config.yaml
model: "encoder-decoder image transcriber"
dataset: "numbers of one to four digits printed on busy colour backdrops"
train_examples: 295000
image_size: 48
crop_scale_min: 0.8
horizontal_flip: false
translate: 0.06
tokenizer: "char"
vocab_size: 14
encoder_arch: "convnext_v2"
encoder_isotropic: true
encoder_norm: "layernorm"
encoder_activation: "relu"
encoder_moe: "top_k"
encoder_num_experts: 4
encoder_moe_every: 1
encoder_expert_mlp_ratio: 0.5
encoder_experts_per_token: 2
encoder_shared_expert: false
encoder_patch_size: [4, 4]
encoder_conv_stem: false
encoder_layers: 8
encoder_width: 256
encoder_kernel_size: 7
fusion: "prefix"
label_smoothing: 0.1
decoder_width: 128
decoder_layers: 12
decoder_norm: "layernorm"
decoder_norm_position: "pre"
decoder_activation: "swiglu"
decoder_mlp_ratio: 2.67
decoder_head_dim: 64
decoder_fused_qkv: true
decoder_bias: "none"
decoder_qk_norm: false
decoder_parallel_block: false
decoder_dropout: 0.05
decoder_inner_norm: false
decoder_drop_path: 0.15
decoder_positions: "rope"
decoder_prefix_bidirectional: false
decoder_connector: "mlp"
decoder_tie_embeddings: true
residual_init: "none"
optimizer: "muon"
muon_scale: "original"
learning_rate: 0.012
momentum: 0.9
nesterov: true
orthogonalizer: "newton_schulz_5"
adamw_lr_other_params: 0.0023
max_steps: 18300
batch_size: 256
epochs: 15.9
lr_schedule: "cosine"
final_lr_fraction: 0.01
warmup_steps: 910
weight_decay: 0.02
adamw_weight_decay_other_params: 0.05
Rows from block 3 of the text decoder of a small encoder-decoder image transcriber, named by matrix and row number. Rows with one number belong to one neuron. Each number is 500 + 25 x the weight over its row's rms, rounded and kept within 0 to 999. All counts start at 0. Numbers have three digits each.
After each neuron's rows are labels from the 100 texts, of 14848, where the neuron reaches its largest size: "fires on" is the input token at the peak. Only what is clearly more common there than usual is listed. The data: numbers of one to four digits printed on busy colour backdrops.
# gate: MLP gate (decoder.blocks.3.mlp.gate.weight, 336x128), inputs 0-127
# fc1: MLP up (decoder.blocks.3.mlp.fc1.weight, 336x128), inputs 0-127
# fc2: MLP down (decoder.blocks.3.mlp.fc2.weight, 128x336, transposed), outputs 0-127

gate.47:507484553503518490515515501495498491495479499495534507510495467483470514495486475501498520451482506456472515516452519465459516523477526483456513488477504484453479466513531493502515455527497458513510501539465508451506468489491503518455491481543494515514526519525509502505502502566494562481539502464486516552510493519494511496497560488504501511532484475524495543531454500492518525514549
fc1.47:512458506490515513538524508464474508521507504513497470472485472537494511488457524523489569519507485472486480530461475497475530540513461510447482513558471479543495500498503531506535474531508465511476483465496527499522488529500486544547533509523474544524517477506490501503517478502469509496490490509495518495497489497466520501544474493457507543499480486504482495512488509514420482473541
fc2.47:512459524468501469501549494519501483509529462514500480455459469472474534497447530498511504539504504468478450500449503507458530532475487505512502469477475530518520450462499487483512467488548493515487494473505539495519488482496523510483515451543520527532562511506506522519491545548510527530505468477491533510481532490496515518501502512497475530483494500477529509510515535505513493533512
fires on: "1"

gate.192:532531509477520512469519500472538488481515520491515531535515529515495536477485499466484501540460509514549490492476537516503525524448522542486444471483496502491472509504502508489491496484465494468546526500462515508516505536507463471492520446491520483544498474526520493507540527522509493530493534518488488508480483521478525488478544484497467466471474538526521476481474525464497494437461
fc1.192:554495551484487487508495502526551469489514509512532531483461503519498509509490494500420490503467517522489525493488529527518537513484483546523450475492542500524501517495500524508476515487497459484546485521502507478484438528476511510449505458476483470535511551498494498506513515512539505525489518502511452489502466521479463512477498487445486472503500484520515479522526550506487513474492
fc2.192:461569477490500438477495476466478479511491553529540480533500470522526507474503524507482505451471507514518456531459491497512517519499502545508514541494517489493533477492492536523487510511506489469494496500497549497486477522478491480519487489544450486475484512477437496489551514529521528478509505511502498535527465458491486527524484461530505512502511484516504520455514516463505482502533
fires on: "1"

gate.77:494536499542460464511485494510527486506506534520511511525486490466497474450511508481541526517508536453510493478534469526527514484511458502527478484486495486506524468463543509474514531488506493514523502461478507493486508510484529454437519474504526435487518534491522528518503481552546496516526517544518502490454530490482488512447470485503501492483518470470525534484483496501508477462521
fc1.77:534496487520473510522511473500530467484495550502498502514521516500520446461498540507526558503494482449454519497488468472518545499481468506507483516501474459489511487517523523496535512508494496533525482482459519489537479505495485513479530490496526468498493580501477522497515498480514563481500490540507473490504566470489469490475480478481478477476520511463504491546489474532511484531485
fc2.77:521499473487491512524532470497514496502517543443474515472494534482495436485482504543498493498482493500537521518553509517486517492521502502527492516523515496476484445529505487497487514492502520540524543463499490509484467510525525492469539504509498472558525450536478546507514495440496498484477513534522482453478512469498459522476473498542454473506496491495538524512504499502505472507452
fires on: "1"; "8"

gate.171:515532497473480521504516506513534464504501515488523483496497491529481447430522542478478476461484471509512471474487483490555522505454484497484537508472488478511501516508557464461525492494484480473514540466462534514510526506509489490533474522532477477510502469523514499477520482496473518511485504534526498491517471443535528523457503523473523495494462526523522523544489528526479541515492
fc1.171:506491477508474488501459517551491537482497483498476470516487540522504540522502474529489540529515495504503538480472475488498552505501505512506499513500485516485469475456451519474464503487494527551551469475475477539488533495464510503506492486526517502528528466470505550543501535535519437517489483513505493478513496518468459534484504501545458519506490462500507477481520458496519475515476
fc2.171:535500503525471458443493506511491446520507492546479492439501486473542471484507509491513531533510496472496554504486530529508518500507512514527512500517510514497459514482518539509445537517500547488484477510482494510492518529511511473502463547439525504506505472465501501494446492524463502515521513508518494502501444538509485452533490513470512461504512478514490502492498512494538489445485
fires on: "3"

gate.55:492462502478519550519497492452524476499514516470517532493552500523518562507518502506491516476506535545449469519506473484527498499525555496494471465482490500501498505475494471492502502546474458517512517524487482486503489551476536501528475517494455489498501477452494533509516503516493522566493475494538470504490522504487532510524514544524489518471485467466460505475483491499454486461494
fc1.55:532521499533495505476495513514465486532450525508515505474454504502468487493529501488487511507517505485523467509450494570508541497490482502475522480530506507474474495527488550501497502454499526520493484502532501510513530434461483518503540443463451536480518480497487493494470507477453502498504504501442517484525501483522518506484526479505525513526485530478522517529530512537526491538452
fc2.55:468477496484528487549488493482526501505512503548550511521518491535472522492504465512472501460481491497506471433442500494515504452493490507464506518508518498460536514503476447477518503477496465517483542490514458492505509555519444536489478509508494517483502513495514515480485486494514477505527506478535518540460535504536528522509509451516509482509456472507507544503488505510512483518556
fires on: "0"; "6"

gate.164:496470514543504492488545483507529506536493521485498508488549513459500521523496500457485439522504483523538483450488517515446470458514523524509510525460476535486484457518501485517472493530518514468452484547489483501537524501523537536480473509466500531478470491495508517486545480487531511503501472469499508528480481503532482469525510494542507513507509464483534527476499498461489484451519
fc1.164:513519538501456466477500510538492517487502458468518503521461535524497491472505468565534529540499515507473518545513487467474523488532504480502497494504539485514497503459451520462506478505466518465510490462471525493475504498456546470466527452529514464484550490526530491505471523486511510518513501517493513470547513523458506505487495509510512505537507478490491512448493496486547528482502
fc2.164:466507499465490528441543434527499516469508499474533457497507493511475486497532519514501489495497536546474507472514466489512504501464524511484508492553503520482500536465456554472485526495455446476509478545499470536503498468521521525502480470520493498519502480468508493459520502525496465488510527485493497457512522525483555493505494515525499509537525546497514507493489477502516548485493
fires on: "9"; "0"

gate.194:532466472494508460532537493486483520500475501485515478521553486473531534552496473492512541460510517501470503502546508484512499493490521484490500491520505512562509477505513501507484505492519487478464508539458508502467490528515439500501503477438491488499527528505486492486503508481494567453538505477512485494495516474483461432495494519499539465470508521498525507517462536512519546476495
fc1.194:514474491479481479548577521513474485511475497498492476504562496502533534547486481494508517445527479484465483485526524475499488470490501496527532481520514501529503489519510499493500489476540497488453538558466496504487488502544462473494512463471468490510518527495496478515533496470489567456525515471479471498491501505487463463475485495488543485497494526493506515516499487529531533468515
fc2.194:552496504511460525495472502481482490448492508475530516492533560516496487501525472488532548481515526444471513467486484495494517514493483542499475504474477512503499516453528480507457498491522536478481473519529506494517491451481497493537481516515523488521473507496520521517471486501477487497545507524524496475505493512520484462514535493454456449522503567491563509489539476487483507474507
fires on: "3"; "9"

gate.213:488475527505457475521472493544518496486484523509493512472471475493491484495512511480496442529466488442524478486453486496488482506516508516504511554483484513484521550508515517505531503517530518514536454463483528525490506514491484509428510477494462508467480484489545560475499519513487481514487487479530549481531473469499501527499498517510522516522447570519500469503492496523504494530496
fc1.213:497450506529520505523487471495462485530523502522520483533520495527539453511495511496514506488524508520451479547506555428490474522479516464497507471520501546524556498517523465523495502487508501514485545545503464498495498469510486493513495472515540495506540494478474467571505486493529502479497475503500465482513508547516463477530477505483496488496508446461527516488490471494497507497483
fc2.213:526475465516486485494489469502509488555468470504513506510466509492492496493513495461481532414489477522531463456473504523462508459511481507524442495508475486503525542487482507499501519507516511510520541507520483559519508481508442500499542492494487521477512505509517492529499497499525531500498515497475527497520518533476521524512481448550552531471485500510528485464504479545501474469526
fires on: "0"

gate.240:480483462510510517514494530520537502525496490492535459506443494526484484479482498507507497515496502531519479529458491530458453496513526512497523507554460522559491499530509508498498496540473505500525484494492511507495504485500515494441537486489449530521545502504511476489549475519461504529457499502511496523487489472483510477539476480472513528459489491516480529516555467561452505482515
fc1.240:436509492497524494495502487516537528498482468524541496495459504519434533523529487496501485511485516513537454530480488500513433491503511518538517503521513539553513530513462487536492509463488531489523492488520512530508515508542480538467534508480474506495529506519490464482522515468489488518467496517469458489487542477478548505526496495470513486486467467522500488481540505535464515483474
fc2.240:439553475528485496516493507548485527475493523492462536501542455479512490526532466538466519470489509505476481470534478499489474502504519495506472480499510502505490510539504521542518541520475465481516563509483482483527538468483530482493501514477469494487480508462485516448518474492545477471459498505497480507524469509469510530472504540545516497497515493490497498503508531506534544498457
fires on: "3"; "2"; "7"

gate.98:509473471494481533519507580509505474473484511489505553527441482492488556493509498525471485503494497504483512503503502438496520488449523482484518483481508489488492479495542491546490507505527514486490518574503521551501497524463497487495514488483502486492518463475504483512466479501504511531493480479516476487489483491525537531497499456512521459510526477511497459461509526494538432527518
fc1.98:504486469513488531484499548498527476450496505487468545506441466509527539533524477530496501535481476476455513501484521468494496481455500476502507498475519479489520505518556507529460533483517501524522511576499542517489458535461509492483519475481498496490516464491494505511504504493491506504487456482534485455478485490534530513513501475491512453527508475536494469481512505480501463542528
fc2.98:458481525535489477496482488527520443535512507479478493524498497507510536511507507534518488511545470541520500472506480474477513499475480555493497490479516502474539434469498503496526533497510461524530470504513490539476438508531493497522500521498479514527547506492480524514485462451515471510484482529484495454524521467505507466457508531473493493543537462521501491504540516486471524478492
fires on: "6"

gate.110:516505492504483501474524540461479557487521483536454499532497504495506466487509494531550533457523456497500514481485477536450509495512463550499493493477493486505459522447505504456454535537496503485506520483475506517531476500501505505515483501496473515550514493540494524469498539496493455495516512533466511542492512528558470501526509469495506470526495514518462487533489518500491473494459
fc1.110:476514514505496541474513514524522521547523548525512506511491499543502499523504494505449480503478486531483455517488514541530486486510512459479501479484510554490539502522538520473530485541507478502551474496501492514472505499502508487487526461547500526466469527485501556492498477466484492495494473466471460479527478491483545448508485521526508483482483498479448488444489533482512523480471
fc2.110:479500516518495505518527527441477465486518507459521494459549489493501509490511487453549489509481503461470481533475535525523475488493489466512499525492482554526495497535490462510489450561487517544503477485498526513552488522516525485491521477511522492491472497487500534493468509498492460562478540480464521499530502473505489499460483490520508515501537503518515529491470491475495526448472
fires on: "<end>"

gate.51:463515508511469499535461517516451480508496461511523502529509512463488503523473470491485565513462453485497503489538526471489489485501493549506551481516508511491456503498522501472521468468504509514476477479468517491547519550513470505479484487533530521460478485490467486468528577516533498498521512501477476535535515529508519505501513517480491519457539519476524502473505486494520533522486
fc1.51:484506499543497470486486523489510499464517524544519497544506533478521507497497484495521493498533549498491456527472487471524526460485504514555488475499505480492480463501476481515493494521482513552533508544508479508470503466471517490449514494541537547492522507490493500472506469479451520481488504490479527509519531540516467505517525448476483526477492473484454550529509481519528465528466
fc2.51:472495466510501498489512494453555454473503493445478513486482468511504521489512493560471482458536545496527482544501500475504498482442530483521502555478495507501486519504506493514488521482517512499512510549440478477503505486506523484534540503492546494497518495506560479527532477497504458519493467492520494473500549439500473532495497479486507533505488505536490524524495469503499501493473
fires on: "9"; "6"

gate.108:463498486495537515532498512543480541474529499461503481474526474530545480487473468517499491473484522529510491491514554527527495454520497559505553490524536499500508520473483509498480496468533495501518498509510500496484493474519469480474525476528545494522528459515473479483509530531524538463538481450489515517505495482483447463498483551487529497526472501534499477494534497513471500502463
fc1.108:535513501508463496485483488482503431517510492525503520526479546492505523484519531479477499551492481492503509511486432507484476535489505476494478505474489495529467475546502493475524517488478523512513513485480540511503497533508547480540450485477461494521478559503508502472515458491455485515480528517485510505493521531500562536475545441526475487463497494477511501499487471479501486528522
fc2.108:555495505517456490488524488476467486546530522493501528474515501492492460497455545481485480499505488531510471511503502517483474499517476474514535496463559488477476543548527477554490497523473497477489474524449500460479519506516534454497492516486510569497513493495477534517510520515500523514496504482505502515512479534505502450479458528497535518512455511484471546507468513466493510482481
fires on: "3"; "1"; "0"

gate.32:476511450469488530468517474469481509509522511483564518463524481551518489487467509478512506487517482507518497473524481497537503501486478505503524498521471474561551499498537506511486555471491466498537517503489509536523505527485506516492501508478505511478488516510478483458468518474524484513512544543525467504505456471488560491476491508517516499467510522454459517541461473481512508507454
fc1.32:456521443465487488467514486461488460477477509468536518480531471523518485469466508483492514472505470496465519457482504483537506542521481511494506516535486465510546504500504542514509551476468506488537512511508524517530471511460504532506492523470484503484483502555483493484502524540514486548487529505562488467489495492489576514465506485486515501494495522470476495519472481525508503519494
fc2.32:474487476477461487503487439487504504491515528509469516453521495518460514468515481568517538457478505570487503453489473551537487497443496470482515502479526483490510530511530526511524539486498507523474507480532533491562517495533491508494493512525485495491541462510497463520493489457510451485506468482495514502502482511506523482518514488527505477471486498496497536509503521523522476489532
fires on: "<end>"; "6"

gate.277:500457548492514475506553507506488529525490493477507504510553454535481489500546525538523472507476498467459510522499527498437510487511485500485495495482442487503477516498522483528522501538459479510475457484485520551464471501514510533459519512489505488531543492528518497474487499492523503548512492492500495508541458506494510524454516478502510525495457506464510505490440497482529528481490
fc1.277:451493484535538520528487523482470451483508478542479510508504541504475457482488490482443516523461512493521486487526505544549499464519521480492504486465530465482521519504490499513480544476502522519526521471539516504518475484478515509502512498479474500485483463463498510476519463495484509513539509529512487475540538514526471537544454478496502475487519503518504527466529549462528513476467
fc2.277:470498458496522480484494491511513488467488503547508507509479540539470486498511575468500503491483537480512506520554530516531480510484483452542507513507499500470463490482512487499522505449513514451508508531525531481516479500499501529540512540523481532429511466477497489494496510503497501517486483549476496493498498494454438548469489511491503492520480466544484530500469501527512503464504
fires on: "1"

gate.71:517511507500506492516440482555489500489518539484468496493479523545503560495484492476499491479487495490491538480499504515500488541486504487458516521513518419483451521530521466477512509539518455508507502462485510469477485517481502540478525450500508509522545542522482495489508501533491493487519527441471539516545466529489509493494498538514478483496507495515550494518491505516475527493536
fc1.71:490473551489493542471490510486488508512466528466539467508499464547507512480509506541483496536499477484499525530480542515467491511537473515501540495505501501495437431505497478505467527532485501483540511508485518494541490490450498522490511560508469496545497523468501521459490497521476537545450519503484519509456508459469502518506496494497489508473509510477496504493481451533507523510507
fc2.71:474465530490523481466505517466469510531486485480465479452503502503497476508508508507490461565496541473466489501489526522539479511509511483488492512504485502468524506488486512490470510496493507496584475510457517463431464510476524508501513475520456498521545529517457512517531492487521525506511508493575502504508509562512485508530488508473461485483479543529508483515507487483515503510504
fires on: "1"; "4"

gate.40:509505536508550512511483516502496479480514465493483500477544517485480462491487472484526464499488522529490491500508496514456466532517519480461504545518518524492456528489515538453506508492474521502543499492448458510500485521487482498523496471532542522479496505480513514495515524469490479496535453515456500462476519537505532489500485506476549538547505544470454452530520524527508512513532
fc1.40:514501480519511512504504480475500503497483489522491484491512493526477431484529501502517503466520479502478505500494540465486544471483575439487503511526498497519486495518446487522510481492501509552510503480473504543519508496479486464506465482501491514478494483496503491488536493459490536539594486528448450515500528523516499529469512471477533525513514514476477482486534544493516498500514
fc2.40:489495496514479478523500474504512494509508524478486500465505501469472429480512465502560512472525434524525496509518484543500538479483522507499455497477511510500527482521470489517488473522499499524524491512533491514444482547453475477511540485492450534508523503496483506537502508513489489491515512528494457533465524519511477508484506474523545523487478545463511497520503534491530460483558
fires on: "9"; "0"

gate.67:519491554491516471491486523525458444523521489478542481469495513458495482467517506523506478469509494503486493524491520480545484483526504457479485515530506518516448466505513505527503492482492508559549475482507474512499461504522557529526501479510469498469483466497517462517524487492532506518555507509462544512460500495503527483516522487502525508495490465479511513497533437519455485523510
fc1.67:497540501482517503529497455501469465502497509530511490473493494534501505481521512489521430515506486483469489534507517455531511487497559467521504525514492532490529487503466531522546524496500510502491476478465473496526498498522504505511560450536497466502483469514469467550478460501510519482465435478547480494526481522529530491488506511505533518498516441507498492472474484507542493498510
fc2.67:533519480511527433446509479489503476493501516556454486519487537524519488474492480538483477512484493512498515494507469505453503493503549528511527506506512511474515453485491528516495483523483515487515498500509507544505492518528480472479536516521477484557511498479456452537488445503499495442480501548490501441546510486489503497483490513515505515516537504521505516483458465518526526505467
fires on: "<end>"; "4"

gate.311:512455494500461470574477515523528491451532468526510494488479503503504496515501515511536503521501513532512484518538414519486511516490540544505471502474501482524475507526536518516494484530500492483492521502491519501469532533493491473470464497475502442518480480471490506507475506497513492498543509472458498455476462544516514497525514502510492489499555465506484479499533519478456520489536
fc1.311:555512497539534495522507504539509495470497519449540494526498488490497506459493502501495498459530512501499500484527525510499507515538512481460489556492500464504464531476502498525530477512498521531471498500506540508510518502478523474501489449481498520484530486543447503490505472501471551492564508471488505508517466508463509475488465494512542484544492481589489460489489475509519506495499
fc2.311:530478509481469503478504469479500544500475527504531500538502504503470486493525462479469527481528476527526480513479522465503511558457496505475481515498479496516514490516509485513516500507488492525516505482521519573500525503490476486471494491489474532521503496529534460465501543483492487514530511475498494470470471568501524430484506509536537457497519472513457432527507523482532499481505
fires on: "6"; "0"

gate.86:520482490484490501497502511437517468510510506498510497498506506542542511482474528504483514509507534504486503545479533510526516546554508470488517524484459494499469548495479489470494496457514567486479539528518462504504505505549536512485541509474470549494510528473480464483463499451554474471506495492489482477494433497517481501502481506497493501488537512479522502480510532541521486475512
fc1.86:508504537532532429542531523466549508515486489488460466497508519514532538520470534521478494489515472495491545518495458516489446493502484478507512475477493511517450520443484452490481466493487535482467526509532485519496522500551521508530487535497477440504521535538485484484472507519554518479483470495502521482473469523518507488501487513517509465495502500497491483506510495516480503472515
fc2.86:551481496532574556517483522447533530515482502467522493519491491483534522481503522509523497487449448509508517517484486500509448475485516517546490511509513526533470516461516489483491507472500480493484512488545474542498500486529537507530500509526481507542471477462492458512491511481521494494484432509470528461529510508486483465516525514487474490512499499497497456516496518493488481453504
fires on: "3"

gate.7:529475474456460460513473546507525496466545499480508459501492514535476533518523494499497529552508488506534476515514548489509477513497474494486483549448509514461496533531478491499484516486485451494501515509485469523545518520487546522499503474542476503488513505477538506527496503504476528492484481493500478495502513453447508505489513492496498476535470494532484472559517444519517479526531
fc1.7:489489492540499517516500512502512498547444450469490500497487512458502527461512506510490487499495495488482506525476469506471516499497473502501525483547457513517488479503510564486537492485528546489484485584543500520458491472503468498492493469467511486519480473478507537475472530472528481469528519498480522533481542507518512458502499501487514532487517547509477501541516484475466525477454
fc2.7:476459512520487473488511504492531512446545500538509494507531436514498473480462508480525532496463537514503475508527524514488483497503518489495527456497512510512497523494494537540585498529467479468464491498487503508457503498480509511512482501495467503506513481456551494474472516480501515508473529500452454511502498504529501521474510484503471522474556520468491540543540501489471526509489
fires on: "6"; "0"; "2"; "5"

gate.14:508478495520521487500456529507501528524515510533482487541452480470542489478461498520506462509518502512438509513425496515485500505485491501514499489499550472501471503517461488521522496526524475502503493463485483487534451506488503531539530498530499473538513513529519501481509506551501527518512508508472495496491478501463484469502515498517500502477501462462457536526442448499561477486520
fc1.14:506476491524441520485465488511523472527499468508508511538444492476544533471523537545505484508519504493506497492413510500477492492513447498499528526520489489509474502525465524486517474497491466503526523484504498491527481508478481492487523471496486475535512493498514510520504510586499514554523490481489503461471465532517496498480509496524502526482464517502488520546475474497540500448486
fc2.14:520490498428536484494504517513482474558543462500456491472435482509467553509510504521503516478454478470511451493512498517488560483474538514471507502517504512508494493486468516476508515521466534503483454482517498545519511519474470484492514511563490487486521522505469492515516507510502508474521558490494513514529453470469476521507486490490484504483494509496501507519533484508494529549516
fires on: "3"

gate.280:540479513487475515452525485476516476478501532486508501485499527482484481523486524519492457515477469445494465527446526452515513462516497480510504508478428488510504491519534492484490505493542523583497504543479506525504467521521547490514493501494517475549479519479497473523500471515542514538469529514498471510494486483459534499503519482509470527487530481509524481490502470486533517515474
fc1.280:495498505457508518502537472518469476492521504500501473502524522539503463507497541537528506512495478513486501506476525457508536514461503489515501517470468481529501461461484505493494521497486484569462478536472514478545487526478553540514490503524495495545477498528476485468494496470488492492473494505474459475493513466446552494524530526534499447482538458489512497492503491478481554519505
fc2.280:518487408510551478481477467494502490521453500515512462496509522498496472547495505519480506483491532545501471456465515500489471514498539546458515541515470447461526480538486490479513482467519501518497493495500506490494522512526490483495493487518475517502557508524509491487490502482496508493531495528536513522513547505518511489483504502521501461461509492452484537492532474509470550537517
fires on: "0"; "6"

gate.31:514480465543528511544481498481491514468483490527517493470537506511510565534470457517488451511482495502515512496498545491527517501475469506490489517576504503491553507521484504505504508524496515555495484470490485500514520487502491468496500455468505513488509470499499495528458499514505506503540446532522507512532455446504482505524482501507496472478514491527437528486540494478452482475523
fc1.31:485502519473494522459514481526520468556503487495489502524471473483506439496532538490495527485514497529480486506481468493489477482528562485500505488428507515516480490500516522511517522484511480475478530508502508496492488528529483513504513541501474477496480521473536466501536531525496476479463543465481471509465560544512530473473530475491500496477465483455547501475469518538532505507490
fc2.31:532525516460496513495482511517497473493500533514533464470476469490494445486488513500475500483540512467545479506487475527505496530559475494509505494465484487506462504510504497502503514530470508449502469490485521481511542477471516459479517528520498466440495525509450520459517522493523506484508505469460494512497471534516492491507498529504520565505509541548520499536497527489528549451499
fires on: "9"

gate.69:570488493503510540498502520527529493477498461534487524485470514522509520526534486481516454497487528457481465471509504551496547550528517534509497493449505482507523514518482489509507525501536502426455524485517481516512505486466500486496479505438536495514465505505456483514516531528496482500492484503466504517484539506506528516506470505471496460495513450518510475532517484506486509463527
fc1.69:474505503495492491492483461492454486481470507470515450501519485491476494477482526446530467515553523521510568526489542476520461488490501499469507481512487507505497426484482509523551474530514490522494502535484499460490468522523514539516546496523496494516510496539485482501516484530539507493480537498569477505497475468524493482477514525508498479523512502530491538479510510472471503508451
fc2.69:489498481497487539485500512516469520537515441517506493515535526494481472505494453481452505527500487506487517561522492535493513517481536438503461469464505492487506526484480495486514489510491499501501476524499493493531538509508478457493546482519493501484515574497495517472476530523489502500519488564486496512487521466508513480501454470536519468507495529472462497544500522447504513551475
fires on: "<end>"

gate.78:498503441530492519504486494501520500510553473476532482538534503500507540514473518502484509476511498528480467484522500507498505526535495475512509489487502512498502518513478511456503518477485506541532505475528500523521477523462506533507528487544544526481452508505513456503521499530444431459458485478529503488471502507442463495531490521554491524528450481523464509485484485515500470501488
fc1.78:498469516460502496519517519490475505502485495458541504514489463517492479512501488473530500526542476503529487513483522479524538522510476477493472501474483508504552488486518494503532475463555517519482496500505516486546530500531551539495511476537481484479514472509515497505473513528500533500453469434552508473476495452459500496504547468447504521510482500540493505510454502482468500455490
fc2.78:491493519510483453485503483476488455504494574504482492493488474477488477549520423503486516520488500530525534484487487538502496497490491465476500507509528515462505529517529486516465495475515497482513511503485494495483537487505489518503478501590488502506469491498467529505502509562471496541504526490526507509508501479513505568446490516480528506490433492511492522523492497496542489493462
fires on: "9"; "3"; "0"; "4"

gate.289:494478538481505516491500491488501538497548487530563496552509501498517483477499524506504540483527483533467507496457477521502438490500533497504505490504454481486489529493496481519522470494418520489480518463493496497475488501470476545517477542520528452505520492479547497507531494555476526524465474495490473504529481508471488504493530507498511511510491492528491449486483497535516445474485
fc1.289:494535523496533532466487487509517542486545476512517490503494492505511456515488527488497555471502493526473512482436520552467461503477481517536493474499476489488468499527493513486528451467483510513473536487523482548480513498447476507512486530507541476506527480470521520529498535531502515532467459475480507510543518476514477508495490444473513481507491486501503467494475479546532493520478
fc2.289:457546465523507526453528491464479521523549486520546502497503529502543520475484498533516460475507522503455512469512477510469480507510485521480508499497540513471438506480465503481487454486473495507493482466512515527498516519491486540503557504500539510518529541486535522522548526493439471460507520484508503518520516469507507487471497503486456513474525459504515519487472506497534485494493
fires on: "0"; "4"; "9"

gate.9:496469496454497517517468513462477501517505490516499504450500588470502526523481475459526509515511538520451506502474483503509507500496515515527473542474533517522498541530521523496475481477515545525520483473469480498453485537465463525517490469532474491514494527497511485502481498480511478517478559512488479500498466466543540515496499502459469513485471486497498516487501516526501491555538
fc1.9:489533491514509504477529482538513511513506509477501521553480477516504447469492524575476504487474476506545491481513519506527475519525489486474490489504465476486470450492513494488527517516478476512470527539537525506525507468525523477482506540477500516486504466492476526478543500480486519497532450486487560472497502521434461478505511504540511501524540519514477523496497474513515463455495
fc2.9:508523493497537540460493513511483495472491494492507525487517510522522512535512514468496552559524512478500521497563466502484498510527474505500458515468496500512521502524516457522519523446503500491478478488480521485561472428466504503492508505484505530528501491511499515427517508519493484500461526475512503544498525556475480467471511465488523476474525490489499507476479464476512517469523
fires on: "0"; "5"; "6"; "8"

gate.263:494531541492483436488535474494483542512513490520544482482517481516497490509502522519509507511516513493456487514435504479452485535492462549506475520467464503474512485516499506474512469514448495497489524524501537486509460469522497517471494499517527474514560491534490506486498543505511504528487464456477511511488492505444511508450506490523483509538457485456506485503513503518516488559493
fc1.263:486478490505533564506463535490528478508508498499429504527488520473475505481485485483509539503502498492533487487567514519553494466548521457491503494524518505508491505473522500513522539446575498490540519466502463504528526534473512450480529474497478541492477491474492490514487473479514478475512534528513516495522503488539460475517498477493494462482525505512489491499486522513503517477500
fc2.263:491480487503496505532491507487500469505470506515511512512460534497521475457528509466479504555494479482527483520522475517484505444535513479507534523537484533471522553512494521459517531501499492479545472504489510491543490516445532490489513508446466524484475491478490524520489477490440517523513538489530555491468485536466475498479524484532498485496466507536496480481491502547515496459480
fires on: "<end>"

gate.332:537541509518503483445459521527531518504486495482467566508524496489527460488511503535519513502461523514507515473520512502523564519478505502464520529502507524464510455516467478537510485480467532498430522499481484470509505538471453539525453493471476493492489522490486470509515484533496509521547496505522543537485459511487505528491475517530505493512506504499526464487497504489501485526524
fc1.332:516489497501536492503488505499505495521505486490492576496513505544503465518459529557497505463490551490478517499474509507509529487466510510461490498485533522498511451522458509537499475482447511517445533526502500473523482498480451508499486520443505521476480485493511470490492513527508527488532459477511539512456502502516494522528508463491525499537500490492527478509505484509468449563519
fc2.332:486461459452491497518508514502469527537478473504499542494482482529504530499472552534561460453465508532538531501489512521512496494507507487488518491511535550511486497537523525504483476501498483485495475490505494453497497477486464532466512506495483550481475489496509537496506503535483520448529485522501513472472529476535446505514512532551472512504480515464483481516484498506459485536470
fires on: "9"; "6"; "3"